From a checkpoint of a small contrastive audio-text model.
Model: 7.79M parameters, log mel input, encoder arch mobilenet_v2, encoder norm batchnorm, encoder activation silu, encoder depths [4, 7, 4], encoder widths [128, 192, 288], text encoder width 256, text encoder layers 6, text encoder norm layernorm, text encoder activation gelu.
Training: adamw at rate 0.001, 3900 steps, batches of 256.
Data: trained on drum patterns on synthesised drum kits, 38.3 epochs.
Rows from block 12 of the audio encoder, named by matrix and row number. Each number is 128 + 24 x the weight over its row's rms, rounded and kept within 0 to 255. All counts start at 0. Numbers have three digits each. After the name is the row's rms in percent of the matrix's.
# convs2: project pointwise conv (encoder.blocks.12.convs.2.weight, 288x864x1), inputs 648-719
convs2.20 100:109129140149090108149131141120123148098132149117126092061158092158095112063121141138144129120134059163173143130131046126136125092126116114094115144180167161123134201141105140135161114119154100144097170152110090129137
convs2.21 099:160121168115143093115090088188136144072100132121125140118106128117127119111113097105094119098090170082096147103115104099138117131119158124140107094136134112155090149146131137116109106125168146088125138176120128107106
convs2.22 099:093160099133141111139110123144170126145141097112134150109133102150111119135080107109115151134125119092166146101133102062105167145138116167103111106126104100112110109114111144123149084106117157137114107104147150153131
convs2.23 100:155107134175084125108139133135135124106090159153166132070135142114148096135101123102149119140118171173150117130095085145124137137130114117134158144115100114099136143133114103082152109129122126105124132132089140165106
convs2.24 101:140086098099174109117110112152126129136086116120102088121141132124101135160109149132119159133107140152130098106133086142139163150134158088104119087120113116130121076116115125111113134137120122087133086152167139127173
convs2.25 098:149137159105194154156123156141128123168145141119153107158141124109129122119128101155159149106110158147145142137153118165084144160134137171134119138126126115127152181130150158166164113112128106164126117111150128140101
convs2.26 101:147145107141126102143152154154125137115102101106113127119156165124145157098148099102155103146120141102160146132068135115115166112156169143134133092154138143141122101120107093149178096121104096200139137128124134164153
convs2.27 101:153129129127079100092140104131137112111121124127108124089152129105110131101116120168104124124159124189125146147141115131144097133125098147116129118124114120115144163126100115130092180139131105134148140109131118166109
convs2.28 099:123101098086163140109159110163088135173090125132116121178133166104120173116126124133179105166138158143132165092130138145148157135129133163128104124097144097101126082116087147122091113101129137117156076137139120095144
convs2.29 101:123130123147168116131145104136132127119132121121134150120132186145123127164125136107078163133102195143116119116124109178077133133103106112116093122103093095123102109114134121132120120157125111151117139115132145156116
convs2.30 100:149125135083164157133159131136133133165124141108091123096127099147162133084114089137177108134155094140100157161153151116168074111123132154114123121130126122099168132165151132150104085147141120110094138123112087122137
convs2.31 100:125152146124117134113113152093153116109125130161111106182131114130116112169136149169134132085162141116128115152140119091129121133142160127158122118111162157174157116104121113132091194158167127177122125077166181111168
convs2.32 101:110104138152123115147103134090126152135127194135089114088117126161129074108087134130132142132108044153157150094134124142128106138130129075118146173110142135128121164159138131108163123127091140136106142109123136097135
convs2.33 100:120156125153138121113131159186106117137142144171114113130104146130181110169115130119106167127097130102157133112131117155111152129152126174143159120145141108125118139104089119095111110122144141165149102144171168131113
convs2.34 099:143139154093171089157136135139115140118133156102155127114129141146130131129122132104135129121132107106120130098128107167127138134129127088136177126159109109098121149134130139114096130133193083133142150132120126061127
convs2.35 103:092136101143116129122136115153138147163140146142134110159147147113115109165107115100131160117114122095101143092139115073076153138098127169146149090134132135196068119143113126097139128127161111130161103152136141118136
convs2.36 099:117110119111110157117098105088090131129126126095115087131102097099142163111112101120130115094162144138072147137148133103138122128117119136148118084128111168130130114136148107154090122133165145135102114159159094128184
convs2.37 099:146108079160148147110085146142121096088155137108140110130122108114126092177112126111130146117089125156077115130085112129073121132087116038103107141126131110142087102154103094132136178149101137142120127108126145092120
convs2.38 101:105098161148143115142121124149156090154129119154144083146115104119126175107099109102095120120159134092101146119099148094133132128110135145109112126110085105122114113134116150116158122133149164079117127122102121097133
convs2.39 101:135150103148091108119135101153146145153147147088162121133147113124145166173144131169106142116121122133135110140065142135150151139104135110168126173137079128128117124142132137104117118099120158117090116104164119110105
convs2.40 097:110103151126129105121110094142144126169105169121109141026105109143074125153123135119135158116174142136170070127172116150090126156113115098115162157127168148082155181120164127131098115170144145139127140131110144204119
convs2.41 099:115138120118154093129124153133159138084148159123117133135143115105146149106097113110122101119122165126133099109132129086157111125151122102154088106181133128097103140145122144126175127123122125112142159118124136077107
convs2.42 100:140127152136103139097116102135132145123107121145126121099124158122129081054125154167120121149091125102097138088111149118119130112095129121160112124138139156170132069118135133106123207145133109149163096118127151098134
convs2.43 098:121158144103146124143141130084117142137110122094118077161139152115114123123132094169110111152122135106133139133133156131134148125097132154138116107147122103148151066081135147143153126129125142153098141121162168107118
convs2.44 098:133102112154106149122092105143140112145178148166134106124128071119084134133186096133108154118167103162108120149110109054142213142120143150132150164133150106119124162158122133097116082133146155137137128118154153151141
convs2.45 100:144077126099087147151117128107142132153134086137109123122133106137126089145129148100128046126154122152104152087147122070108121125082108158132152070140152144150094074137107115112127164108108127085132113132103114119123
convs2.46 100:149125149140150136166098147079141146161157152124134117122153135130136150170130105128103108130125132131123135119129100100119158139159134143120112121102159187129142112120095113145164095136108169142141144093147162143116
convs2.47 098:071128126132143121147117099130134103085141169152138145105104107088147170119127122086115107118174196080141102106130116110122118128140073130092135108161093108129114132086137122133096112154086132128147094125086116140136
convs2.48 099:130090146077193097104122111096145131132158154141137133122094132123137111152098129138099146072181096124132108105149121126142093121122148123136137117119157068154140105096136094154092146120187107110110139091159107155117
convs2.49 098:189142140115091100123141084123135177169129101122139094103132088124103105171112110130169166143174122132122141125103122116101133161129167106092094137107146135140118138133146130120114126138143131148102124114131144100140
convs2.50 101:093160108169119143112147117085164140113150144104124179100111149132089105178096122136084159098120063098161125106145139115092096137092122074112117134114118099134140128113128142150114120089095114111103129130140147130116
convs2.51 100:123101127149119112109098135115091142083142085149114120071144096116120112139127105123088121128106089177129138146131131105148141151122146072127129117131140128134120136120134128155153136152123124118088121122115116130156
convs2.52 099:136119159134137146134146126127137128117132136122140162130144049112125128128112113098101140117109150132131105152139139089133137133111098091144154131120126074167075160125126145116098169130113113189102105134111148147138
convs2.53 102:111101139116117138100124122151115156065153114156137136167145153146138098093117152159144069130141123135095119145138122139116063158128149130107108140113164128165114128199116121096097154118143112130133127078136142166113
convs2.54 102:079119135127128103149110139190176136147117157121132138073140161117105102109149111103113141124132106145127105136107130100122125125121124050101143098078098047118098159141103132126150109127130137069125142136108092141102
convs2.55 098:110143148152137167125163148117119114191088128138125177094130133074126154145137102120171118157109135140170136118148100163115152097155104133102132136112118179129127137116114146166137163150144130132151144121065139156123
convs2.56 101:142098133130108121129150155107147138128167151151130151112118116130121114135098169121127098122138118201127081158074096100068136144121126072160144090124135085122095147150078137129135121134131162139073138109157114130121
convs2.57 094:156111125121139182112143133128119116162109114088131077141122116141104141138170151169104128130152150122055119118164128135120071123093153121132079134153144117162141147155144100148112124169140128123124169165134136171134
convs2.58 100:139138108159135094119119130100150127145170088167148132141140144103128122129144126103146128122063105154168142145151121168097116120119122110119084131112119132134100129151098134119144193114146124137137082158184116149111
convs2.59 102:102123155115077115130131108145133082098116151110144105167167092123112133091160138089095062112149142150090143096119136134129165119152095140103147129117104111116159102122138103103086137136087130115141124153127118119117
convs2.60 100:122133111163101107088131125162101112110131121112111096082109136143127129157103104111164134154097098119158116128113135154123130127130140096133144113108130113094120142121138123120131062128123109140125093102102120145177
convs2.61 098:096139100097142071103097099109154114126100141133114114124109112128096165137115091103133149130169187100145105112176110106106112102098103168081117149095104190144101085112151133124165137106109128125131096095123154109128
convs2.62 099:137091119128115158138126110118127115127071168124094098128106121177140118133112143122112081132134150147122108096114103161120102114135157097123181108110175162117153110124142136117103136135128126129157128122147110120157
convs2.63 096:065143077141167154142101133086102110130187112127118120152140126130151166119113091141095101100111133118149165158135137112117134142155129129138104161144121081152111131082136115131181089157082143168101116135143124115116
convs2.64 099:172154137126074105136099139124146128106150129151167113140120100120108116153113162109082149167111146130120117140129140109115112129093130092096164151095105128156137123132169106160109167154107100122140141124106126112161
convs2.65 101:140159096132112140174134147119115141150076133107170143081146141126109129159111131098127074152106132099158157143123120139163154151111121107116143087131152156137139067122098164112119124114117145141118154116105142117122
convs2.66 100:119173112128086101163146119106153129103143123145102160132116138106127127083160099105098111147103087050111150117154189092143126115119088159146114110128123142136130126088148110119210123085138132121122144123111182109091
convs2.67 099:131130123164119129145123108173138092103147104145134165111134142117087142145126168107121163121123098119133155148116148122154147122136103147132138138149117168154119143157096136098127169100116145119131137111121097089130
convs2.68 099:149147115131154145129133102098119097201127137124121140139109110127142121106157139125191166143139149110160158124171157162141084111133110158083135168125107154145136139138142133115109127113130096096139125124118114139143
convs2.69 099:111102154111096139131135134114142137064153120139143089174104099116126113125109164154130122119181058189110128130134180119141109160108125132130182120145113095136139154154142140162108166118092167125123129146153124143129
convs2.70 101:120112131117096151132138157090139115142116141143153137171127145095176137156163168139182109144126174138118161105135112132121119138130128158169176153121118165118174105151123141131168144126112130142156151105165114121108
convs2.71 099:159093160176102109118115112125139133133137084122137095079132120139123108131149153125150129119154120162136118155143143114112127126150142132119147129102091115138119077139128103158116175147137115149117113122158105150169
convs2.72 102:114146138105128115122112128142105140082071151087140135170115186124119140135137142137097176123130125155149156100155132199120155143112112124120143122146146145115114127104137124151130145117128125124148101141155116109156
convs2.73 098:129125103117144089100121145156142131115175139138143143092112101119150138112122139119169136171156118116108120108100133084097117136110089097093105112115118064154132141159156139123106177143137121130154162134173126092145
convs2.74 100:101141086144126143118158112085134138137152151117156178125131103142087139194098163128112112148156171150171137194108111095105113161129136208139108148104127118151128122107132133128153174109106099162116150136149110137152
convs2.75 101:134107125099169143146089152170121143141097115150095097126095133072097159121129124133087157111130132154098132137163113107144141151111119181135113067151106124104102117119129137154142160096167147125103125121112109109117
convs2.76 102:120128146128111149174158095149128106147113144103103112131155140116110135152122130142134128142121133136118091134146160132131122128120122199119147122133124156133124192144115131112160092153130129124144101152099100164119
convs2.77 103:093067137139102145121153103093127129142165113135161116143113118139122121132119132113146102155103159064161145148136115126114113151142091143120155168108153119143109137132122136128138121106122106146119104143118097140156
convs2.78 102:122142137119087126138130131130108142087114098111097159112142140159113110150118131139154128128136074162119125130181124162121122131150145092152096176118129154109138135068143149156123157126119115123119137101157148125102
convs2.79 101:141125111134135143092096129166144134159113136142126071177117099154163107125135136093113108164123160157088111144153110161164125117150151077134126150113137082122118143116121113133128155153144170123156090082087107079148
convs2.80 097:155135143120176144105104123128125144136140110104135126151137100103146124170124178144086160140155143129084128147128143110131125153156110149146117117138129100113123101113166139152121160139162155114139140129141150145093
convs2.81 101:109110121179126064100149152091130148181159131118137177143106106105193110135113117166082185146127125109137122111157136116081131102124092136140147142124116059142153149095105132113152153153109120125139126124163139107167
convs2.82 098:142140102141146158120155137138150134110138097137116136133156136123160155067111139095109114116139144125084130160111090108154148123126118122145089144127136069118126126141106137131136147125147157145086116115130140146175
convs2.83 096:125113069059146117112126120094173107140130108145097157166133138139109115107101132172127148138149110119151145154165111122165139141069122146136088115135106099149126122123079126117091132125134113146103107153138127120169
convs2.84 099:161130137092186105146120125136153144179108179099163123136124124127135095154110117116135140127123113116096088117121161142117152133135139104165130121107105129106140146110200125161124111125122137143100113097137171123141
convs2.85 098:162114127130108173136130121114093120115136132160094096155128097161057104158128101154158160178146120168116164158087111135131172156125092124126070120128155147103133127108074103128156125127138114121134113130113087125163
convs2.86 100:140113124122150109103123123103175141089167099115118144123073103122140138105102128103111094121088117124111137107125112137127094142141130159119140116123123105178091144126110145133138167112155114087124128116134146108130
convs2.87 097:150144154172119123095142071100110113095142146126129154080114126127084099137153107123135128102148107102126123078109121114142152119118114082153080102082106133121110084130102136144138104128141116112137145101144109159117
convs2.88 103:133139139105140141152119133161132136128135144105089171131166145147104110129126106104119111122132118143110122118141103144179137098087134073111142143131101131152113108115132114125131111107148127090146119142108099138140
convs2.89 097:154096097111125115173125116127115115144157080094130175149164138154109101114160142108150110137111085136131110128105178137155143145116131127147161145138119140163161113118145088148089157115156117161149093142131151106136
convs2.90 101:108088102122136150110164129163128121140146146086147158167123132110139106097118112144127141149076095147135118131115110140163097110110148138083184124130132095113101156176101094134126104146155142097120121095118094156140
convs2.91 101:096137113132079147133112100156085124034160143152138140121132127115120126124144133117077166103162081157161143165137072129122146157140100143151175151168149107140078134122119143138167132105150155130123127137127113147083
convs2.92 098:126106161127141097115107143147136152146121139122087099100107117118154129142121091119147120112110132142122114131160137055126148075126096115111125121079133169133099123161125121101120138139151085101152098161120135138122
convs2.93 099:130105141115157123121097139134134124143128126115150132075136101122149134129135132113168155152082149150161130144126158182101140142149134086106159158077097112105099142135124119153094147155115130147118097109148102137155
convs2.94 099:120116134141185148090160168114115130139133129079095106106108129153133080074121105122152092169090093126143124116156150118111146125128143109150130130079119103114096132127158111142124092147091144065122111147144140121159
convs2.95 101:156126167097079160152089103055102163078140154118115112167177109107116128145178156164171124144130128105124106107137102101096153127136138145129121148145154147129146129157131126139140144114121096113111177139129138100135
convs2.96 099:128134103119133106113118123136124135129122109137134156113121186101112153117113110118145142119114200111150134098123118124137184125120141205123113080140127101126106085120091133110113159172099123113146084140129097125089
convs2.97 100:166123175119081115130087125125134112126128204110113123137141104127121096133118128121180124129160074165128141121133128154148125100117132095118177139138122176152145138162144116111113148120122110108159101166146107136128
convs2.98 098:139101127128129119116104138125157119110119062121168122152140111135110152158097111167123157113142169185133120158113124134114115111134134170127111147124120141126156158143104133143144085119130118084126129132137095136165
convs2.99 100:139150147138130127139165169120138132090159114157127116067156092129108127107132144148130107135137103164115127119046109087141120159143126105122097110108127153111154104141098179129153147123140133146131154120144116132157
convs2.100 100:099168113149148092168071128175154124070188114139126158101151136098109158110143126119152165129056140134179136127104133135159154120153128121111116150142090118132100148141137136170154139131123117141121072081118122130148
convs2.101 099:151116151161080135085132141156111144162137181118152107149127108121164149115164139128151150134147167092124124125114165117089127151126108166138140118105154104118116125119117106121129101098180134142135137110130153163143
convs2.102 101:122150080111088170185152148146150159103078122103144129179193188121117132147111078145154106112126191151101116095125178170132127098089134177127103132142121149169109114137152118124149101096143091103138147151112138098079
convs2.103 099:130156123090123115115126135147112120097120110131094143142120145120142103195134145119106126112110124185100132142152144159132145080114117136120177150118153132129116134140122141141113172148159176069125124129117118142050
convs2.104 100:112122170126129118146142157136096146124094185129141128078155127141120122168107151116199130145115106147143124131133147144146109126132150086133094145119155106097127149156140120134137139108094100125097177120131100145132
convs2.105 099:136156113146153089133123149165115110161144087115119145154139164125181150128074109143100143152137154147100125163136125152151114111128138211173132158132081121123132126119161128141140140092129164152156112149175137083114
convs2.106 099:157110127117074149133140110083113118130102142135145132087142106127110098148134127117145095143169102120135128111109132119115139119133109154130123107102117112124095141119154106125089139154139113121133136120113134136140
convs2.107 100:106133112136125129121120109134126129167133131125123145158142104124153124131139100072085124116144183068143117110109135108131135105161110143115179146074120092092128144126159128115135123099101142137151094147140145117152
convs2.108 098:144122096137154114119120152138156162137124121137156135076169138123129152104134129122110131128107195138125127105117120111082112117146166165108141126098132125097156130131099113130157148134116135129084147118120101150142
convs2.109 099:158100167134142122136136114126126127132126140120111093173130133151160090095114138140132079158125108138145127117129139113131149129149099090132137152165147141135097086160099129121105141153123137132122098109157126088136
convs2.110 103:194173111116145064146119100098124172101146149102124117070160115103107125136146113132132137139138130121160124099118133112152122163167135080150166122149120070134137101106161148103059174160140096118133130157106083143110
convs2.111 098:115117130177080094136113120129123122086136140144126146087134119119084152126107131154130108083112098092127105113092162104107135145096098129113159086130140147136108144115156093090156121092113119173111107141140119131122
convs2.112 102:103104188089113085167140131110155111138126114127128108076095099093141149129137099135136098112155101089102099174102160111158146094137136102124102140118115086064139180109169132133150083146155121131132170125129126109143
convs2.113 100:122059137133131154158126136141111137139144118118112083112146108111137160115095127124181125127145124134115114144076138143126134152125143164112154157107088127135160174119183139141122115138112118100112155155103106123114
convs2.114 102:099142110119130132109132129119117103126134121118101144125139141106150137117148138146168163125108153149135131159120147147132124108149182082108121146136122130177128137109166119140070120132132114149131116103160151155121
convs2.115 099:146160106115099106141090106114120108075151138138097158140091167124141092108164094115100125121116076094078093108099141109114135123086141128131184099142130138096113089114122094118084131137131145154124094122129156114153
convs2.116 100:102153134138114114156124103112178138139114115148156128058126142104134148157155110162172146126118163160186119146138094140107131137144117137138128150102116148129144161107103164111117155137134137160085121123171133133116
convs2.117 098:134170125111084123099132134117105171114086132136098103136121111127131127154146105170138106115102079090138098081159162130139196119150127134174115105116164151094151098117146112085157127160126151147113095157178169104088
convs2.118 103:095137132136135106124135097105129119125138135106109129114137116108160139107130102138159158126128134093103100156118116157171140114140125161114144127114115113098150128170117146155091096136108090104115142131082102142167
convs2.119 100:082149127121137106110159134162149107172115115151117103133159132148131123174103149117126132108092108111144086133134106153138101103113133115142107154100112107142107136115135139105148127150134127136145109121176134126121
convs2.120 102:148131165143152108089145114144154134102159152113116149116098123103147129085130121084082138121130160153125141114082105110149128133125164107154140118116085105171088164149139110144123169116070167082110111106156128164126
convs2.121 102:121137144134084136135146129141107100117116143096128127084151148130129096131113160136143119127095117099137149135179080134136101137144145180128117126145111150157126122115120128175108175146153132163093097137155132184148
convs2.122 100:138077137135152171106168098174119146134084116132161156070152152150112132102113139096116127132146144156128124179130159154082148106132161134138153142085114119112147086093118138119164090140136099123111137140127137167127
convs2.123 103:131140128084140169146117131108145166146109127144119132120108162136125141131117111153175123114126188146083132140165124106117193133130113173101086115108113179102111111154158139148160123132119143089125102115101149115129
convs2.124 098:161118126122108139115135121168093137166096130137132070157149095166137147144114152109140203165143158135105117117146111162142151137160159126125133116157116152077135136130112150154122093146162119081142142136133118112112
convs2.125 099:157177134129109121141128128117110116104175140101173138131139135151159121136158151126184106140138129111098113113116116098111185094123125137136165114109126134129136146113084156135149115167117139157096141121106100174133
convs2.126 101:103100124141137096136131096096151085156136139101125161105150116124084180185115147134144165114177141091162139136113112142115121112127140192131128119126142107092146150159117146100099115122141143122144153162136134164150
convs2.127 102:140154105141071156105171139136168105158087149157126144085155136133134111117124127119151153134139130086138117115104095155100149132126121158156114099075127156107123117113147158131167135113153117158111100120093175176128
convs2.128 100:094148134095113132109114128124124103120117151144113089138105114148152107124085140147068082115170127148091097151134147105137102119123103182114125152130124105181116134126118135139132141150140116167134134172121111152150
convs2.129 100:145113141106135114103160150151145120135133142150159089086137103130135122123109131127115155155109154170113119170148149137150114136137163109126102099146158134140153140155134126132101162156135079141107182115131116148165
convs2.130 100:150136190154126103127153103122114133120146151111147125036135103092162119123096131147167153106106084102128113133145149106138097158116120117082168133126146134174115151131162140140098157160160111121098140146069141110087
convs2.131 102:096141157146116123121144129138110142152130129141115126172090130133114163115144082101120120139130122109084136125133113125148127092111120101127127117146141138094094116117108144140098110137123153122122095118122095097134
convs2.132 101:155109172121154117143100118127153155120174124116118107116148123165076119167159150138145105097112130167136120177123187097124067154119163078103087155107127141147144138149180105162117092123161106125132139124120125100099
convs2.133 099:129106148080123176096167107136100135109136169124113157157089132144093137118101142143086131144121135137131113180101092144145104102102111127113112118118145106113127181116114132125099101157140135121122135097109108149127
convs2.134 100:137137160120147146115108114125122120105128120131156090151135143158132120159158163159135068148132092158118122110145143145136147125102132101125092114127121182159173161187110130159157103153124161122109142165113120187119
convs2.135 101:138117138132141131187140147106166149128111143146129157121137128134103178185134173110113147142131194140152147100102093138161121126107131063130113117136152162165113134148128146132152140113144154163140161130157163131128
convs2.136 101:124141146119112125122148105107134143164148141127134120168131117150142091139140087138149156134152074104083137107152110116130163121106168135149109108101110106104122115138122119132106109143136134096122125129138146044120
convs2.137 100:122087141140111115132141111143110127120136176134087123157123118135090169104119115135151098134110139110114130148121116131106121093104135126115143123145156155142123150128084121121119128115135136095128149082127116146133
convs2.138 100:135087134155124133121114122131112114118063163120142175112091137147100128106143141143113122154104146170133097122090146134145104093148132094134175105117146122107108127134142121120091123143116165114120139142108092140112
convs2.139 099:142117147120159131144132109106157150167136160096112130110128142113161158134151121113133153129175139156148152122154137103173141134128098136099144144142144117150152167124144122150116141122149153100116180107157134114117
convs2.140 103:117164102153121127123114146112155106164089164124121142126114152158079122140136099135096118107146143159156122120152101119132188090149134132122165113116102132093101130094119116158106096153114153134141105146132097128148
convs2.141 102:147119105146131155108137098114120114140128110135119121151174117119161116149123119133162116112143112096147095087115100171129118112128116107127123155110115112121093133110148108105106117114151120138162108143101102143136
convs2.142 099:146105139140182127128141139142148108135126151074125109148132133160101127123149132142116120141120101142140113109089117157142140144082123007159107143118149114135130116116118124142145104106147129153135133149144158106148
convs2.143 102:152152138105140121132114146110132119102135092133138127129138132141125077107144127157152113118096066104122142066084144098129128109126134080155107116115103120143150086105133109111135126130145096114128106174145156116102
convs2.144 100:089108074086143141092191130089092108121139125139097170186113151136104119106106111135091178129143124148105115153141109121124112122096149171105125155114137107101145127069124107080104129144093110131108130149089075102148
convs2.145 101:135162159111149152132170119134107123081127157120117146140142134125093098146159138143158079113108089076119116118081148096102140121137127107108119102110150105151118131119122118112156119134108101163125107101139142123111
convs2.146 101:118127108110194111160112116137123126103169131154120102138109134128107115158155164119110157075123113176089116102104114094128158113103100097092130118119088110145084114137098125073102197122103091083128123135120114100120
convs2.147 102:133134094135125105135121098153135141131078120111099128141119191149134120077138141157142136159136194118141146066147122176165128111154105108089121118165122180111118110136119128117123110144164140152171106102103128102129
convs2.148 100:110132109084098159130119129119106130108135098135116120173144122132083158154138151098128121106111167139116108111091166106111120117099113140133113087143123109114114067131143086149104113103096109145191136136159124105114
convs2.149 098:155150163103173087099139125101120159147140117102116118120113107111148087136143110113126116118123159131141133149176076099117103127122119137114089110100110130141109137099138137108142145128161129121109112099124114119136
convs2.150 104:149170101120170106152134132141125130123131113114112083129110154129108175135162155155117124127099144154056085126138095154126122141098135147131136083113128172131105123143106155114102141130094077142146113127104117110110
convs2.151 100:117099134128056120099121113108130122145166170098125163133117105095129156113122127123193177164182101137146166135106124130100138129131105197106213187138109088114135171154115124149111102113086114169114187144120147146165
convs2.152 100:151107094111140156107097130145122136085146121146153102151109118123130100110141160151087156110089090105114128076113107106116164165175160117119092121136136076103139155116102141114146118155116153124119118154137132148132
convs2.153 101:131123166167115164115151140119128123082123116132151103087168113099108111158143129118133161129085143145133089110078112156085127156140122062109107122111122134149141100140086125112167157089179117161124127151122131134124
convs2.154 100:106138123135127117168136111095125120109135101124137129109098104115109139137114140090159124108170165101110155155147156126145099136143131183115152125147129181137123129122162143096096126114118134117119171097112133142110
convs2.155 099:160141136113131156150104085139131144075148122107106107145124131147126103119124088133136171123141111102117173124116148150141149125125099124132124132171145130168129106148117104153137153108126114167141120147087138113137
convs2.156 101:103111134114127088124129159126135133129145103125110108146126155131131157118100155130159143154115172119134144129146113149163065114147159176126099130145116128161123149148128141119167142112128114093155132103123108098135
convs2.157 101:149133166147134136156117124101162113127135140108141119094143131137110145173175176133121100101131122126151095137135132155136128126136113056129117130135125177136141111118131131129148110113178135140129151136156120152137
convs2.158 101:133135118121129113081101135156103106116100139103131132124094113146131120079138131061096133106104116148095127131112097098151143118142159137137146084129145100096104108119147125136123081164083159033120102141112093135104
convs2.159 101:153149142159145124140109150138162125118128133138108102122139113125108088140145136125104161143104123154106155124150084145143163165161126081132116109123114087116095129126142136125140136133129132101102068143130108111154
convs2.160 100:153124106104083114139128072118117139136112126103154094142119151112118084095161122140142108061115098071105106089162129144162105121145135149128109125150156146136137113103136131122099139123140116128116107130139118129116
convs2.161 100:107108122072120093131112125085123129152108123164120114108125077121092119112136087092181111115136146144096189155182116091113163107119149127096117126084113091116138166124099181117133121171125108065137139122102092106137
convs2.162 098:126173107113146144148139141094123106188087180117141116141110153075116128138133112121133109092152157137118143131142110134136127112152097171080144122114149117098148117117091134129105073151119140115136119096136113107101
convs2.163 099:130124089129105097116135120136134122173146149086146129062095078163093097152121109103165138136135096181134141145135097134139106160102109085112134100097146108103120102138110116152117150127111123102124117116112146123134
convs2.164 100:173133109088144111102096125108142131077101147099140119119145111124090104172146125143165134138121101162105102126150113159098119139147142065126126138153182168140127106144103152139097132155216118121150106121145140142128
convs2.165 098:124123140131086081126137160142140139130103157126143127061162129155090115146152163152090094094093109174161097157154177202130136094112167095134129105142110148147107124111164150125196162137148082179128133146154124146141
convs2.166 099:135150156129131138098110122131129160046133119114131101091088106113127162131131166172080152151126059132165179106151116085109118126181153136135094116145111040136104153106115126134099133166138063135139121124157144151128
convs2.167 097:115152133098070120152119146146158174144132132143123139123157135121143100077142089114199123140138140099150163114150124096148139119116145116118101148134105088116116101098114120134143122120160113178124087163131151108125
convs2.168 101:111088158117149092167119126060122135173113124143116100145129119115126138142105116156148113110087169080153101142101115098152146098176110157141088115080109089123154128132107119086154113147122150118147113144135143142131
convs2.169 102:166132146129111138152113129157142123093162136144152097095130120126128136159120147136034168088120118154129145102096161098125140153137134117106161146105135087128122164159102124137127146150089138128123095114138112148171
convs2.170 099:115124172136069107125109114138151121105134130153130112099149155143099109128127142103120101119089098135144092098119149096125127121141137125140142078126145170187147134127152115133099145131137131140156120122136107135117
convs2.171 101:141124115100157137139130153162135124127117108120103127158150102157130110129157161070173138164097115127122138058116166128135134130110162140116169100141140155139130120148125141142136140123132149148109149134124131121114
convs2.172 099:144141117150120155137103096126108130115113107153106197128091178122134080126139128108159096146143099115163147096115093142107175148124117148127155107077139151135150121115133148132152121059157164086113107135140122143124
convs2.173 099:121137126127103143125129154086131126101132140147105115168143172105121124120087085135112146089143142120134113142145169084123124154100104153130145113140099118124130097106153119124131096088066077136133160159102140090148
convs2.174 099:129126153119098124130105122113119114113156146127110126094114068100178110103120123123136132099160122075098147102127118073137146120126121151130212141177131106069124148164164101129094079117151128122098139128135123138113
convs2.175 104:143154145121142151147070130103135124124138133089147086194163126127135136081140117142139121125101110117094136141128119115124166107138168075140100088121163118122131104136121156123177124095073126131123162115177140119148
convs2.176 101:151136134140219145110129107167137126122118150123105164138104142096138103147130123108125152109125095119130146145125095124166084140133123107089144142116115113143099153126071142089087114120130078134129098119117134145145
convs2.177 099:091111151109136098100168128137181150128153105120106107152140121095147137097143172146153172116132133107070115111103151174132113127107153149112079133124100097112146144093142103115104110150122072148130160127156117118135
convs2.178 102:146108112126065096141121124133121140103092081157148144093149085119131102126125109066137158131130105116092125122134118105134143139098115061148164095174108091125127141116126119110122184122112145150115108100161141105139
convs2.179 098:137114135094102105136118124118138108184157091096133106135151149139133108140130117136164102142137082072148135137139147117109135123129110142159155119139131114127143159122180099154121170121158133167131122121132145103116
convs2.180 099:119071098154140172132155162111128110153120133121180146139136151165113120138141127145149122163125130127154115107094139144106132171133127132131134138115152142122123129164127142123136101126125132135141136135071129153112
convs2.181 100:110116123133152096128147121175086128116110130129121142110119122113165117105121118128166085130125161097113143106112071081170133093144115138125137121149145105136142087143128103139112094117155149102133135128101130153115
convs2.182 098:116078154114157136113124132125141145151111128152124123139155096107153118122135146125141105121137195095097161108135131102082114118140140130121092146070106131108116101164118106107092094110069100129132074106074104151133
convs2.183 100:107118179083133108147157118148137130157176136147093093124106132139127122156121165136132099150135112070113132109110167078145137175118109132119136113156106118137119089115152124112142117129095121123149104121139136133103
convs2.184 102:116128112119085128147105104139094112132122106144093147099134107146128092149148113150106132113123125143148107132116095118128139148117116124106150132070141170091081101158128108128127081145104149085146064129123099161121
convs2.185 099:137124109104051124097093145138155126125154110091162152121178071133091123118122125127081146113120064185142097171123140102133139118096131096116131158097098134102136127155176120164121124067132115124110108138144114135127
convs2.186 100:099158115122147078137121126147131119097143106138115159142139144120104132097110093117116148115133132123080103108124098132118165087125150109092129132127093136123089100116104099128136094140113142105102117120118121110128
convs2.187 099:118155145134054134124116129170134116106138126102150147131116134146171099122160106124153073147150097127125120121119161118136096088128146140152133151156122180165118126132154150146141139168135102149138123156131162144098
convs2.188 097:123121129125113143155117142072104138156138136137139142126108093157111141118122119133106128152187165113117151161091145136097194118118118224164164179136092140103173150095189135123137127140136133143145142123122145118134
convs2.189 102:127073148165145088122121141114134180171133102111152134095146114136091133110112117115173150148151105132138141182142110092114123124151132144125070109139138121119132138096125152111150116125113131128107138097118125138121
convs2.190 102:108145063159107158134136131154164122148111132120124156107116100110117092133145126122113118103108087127118124179159093121132118130136147110113145144140111118132123151108103142156156121134168140150110139120116144150106
convs2.191 101:095140121088155174135106206159129138120121108127116115175134134141159102123132177122122125131132169176101126141102128100100147124122134124141131147095118118093146100125103113112137171162127119138135140115176113151146
convs2.192 100:120116094141121112120145155173141117151147142108149129063116121104147130128096085128127173150147117141151132181131132148146122108140117126145174152140088103124113159087108126132086128101137128096108116104123114108148
convs2.193 099:155104124137123169096091114106106145098160116108108144177106113128099122088118134138089166107149099127101162088106118125144119097104146101119146153118150135112128143159141118086114098116127151098106168119111101092112
convs2.194 098:109136133159207139097142179113158106168144068134114133087151136108147173156129153176131149136148139126125141152159082138162135152117144151132110137160124140100154164114124121158124129136132125143143146115160104127157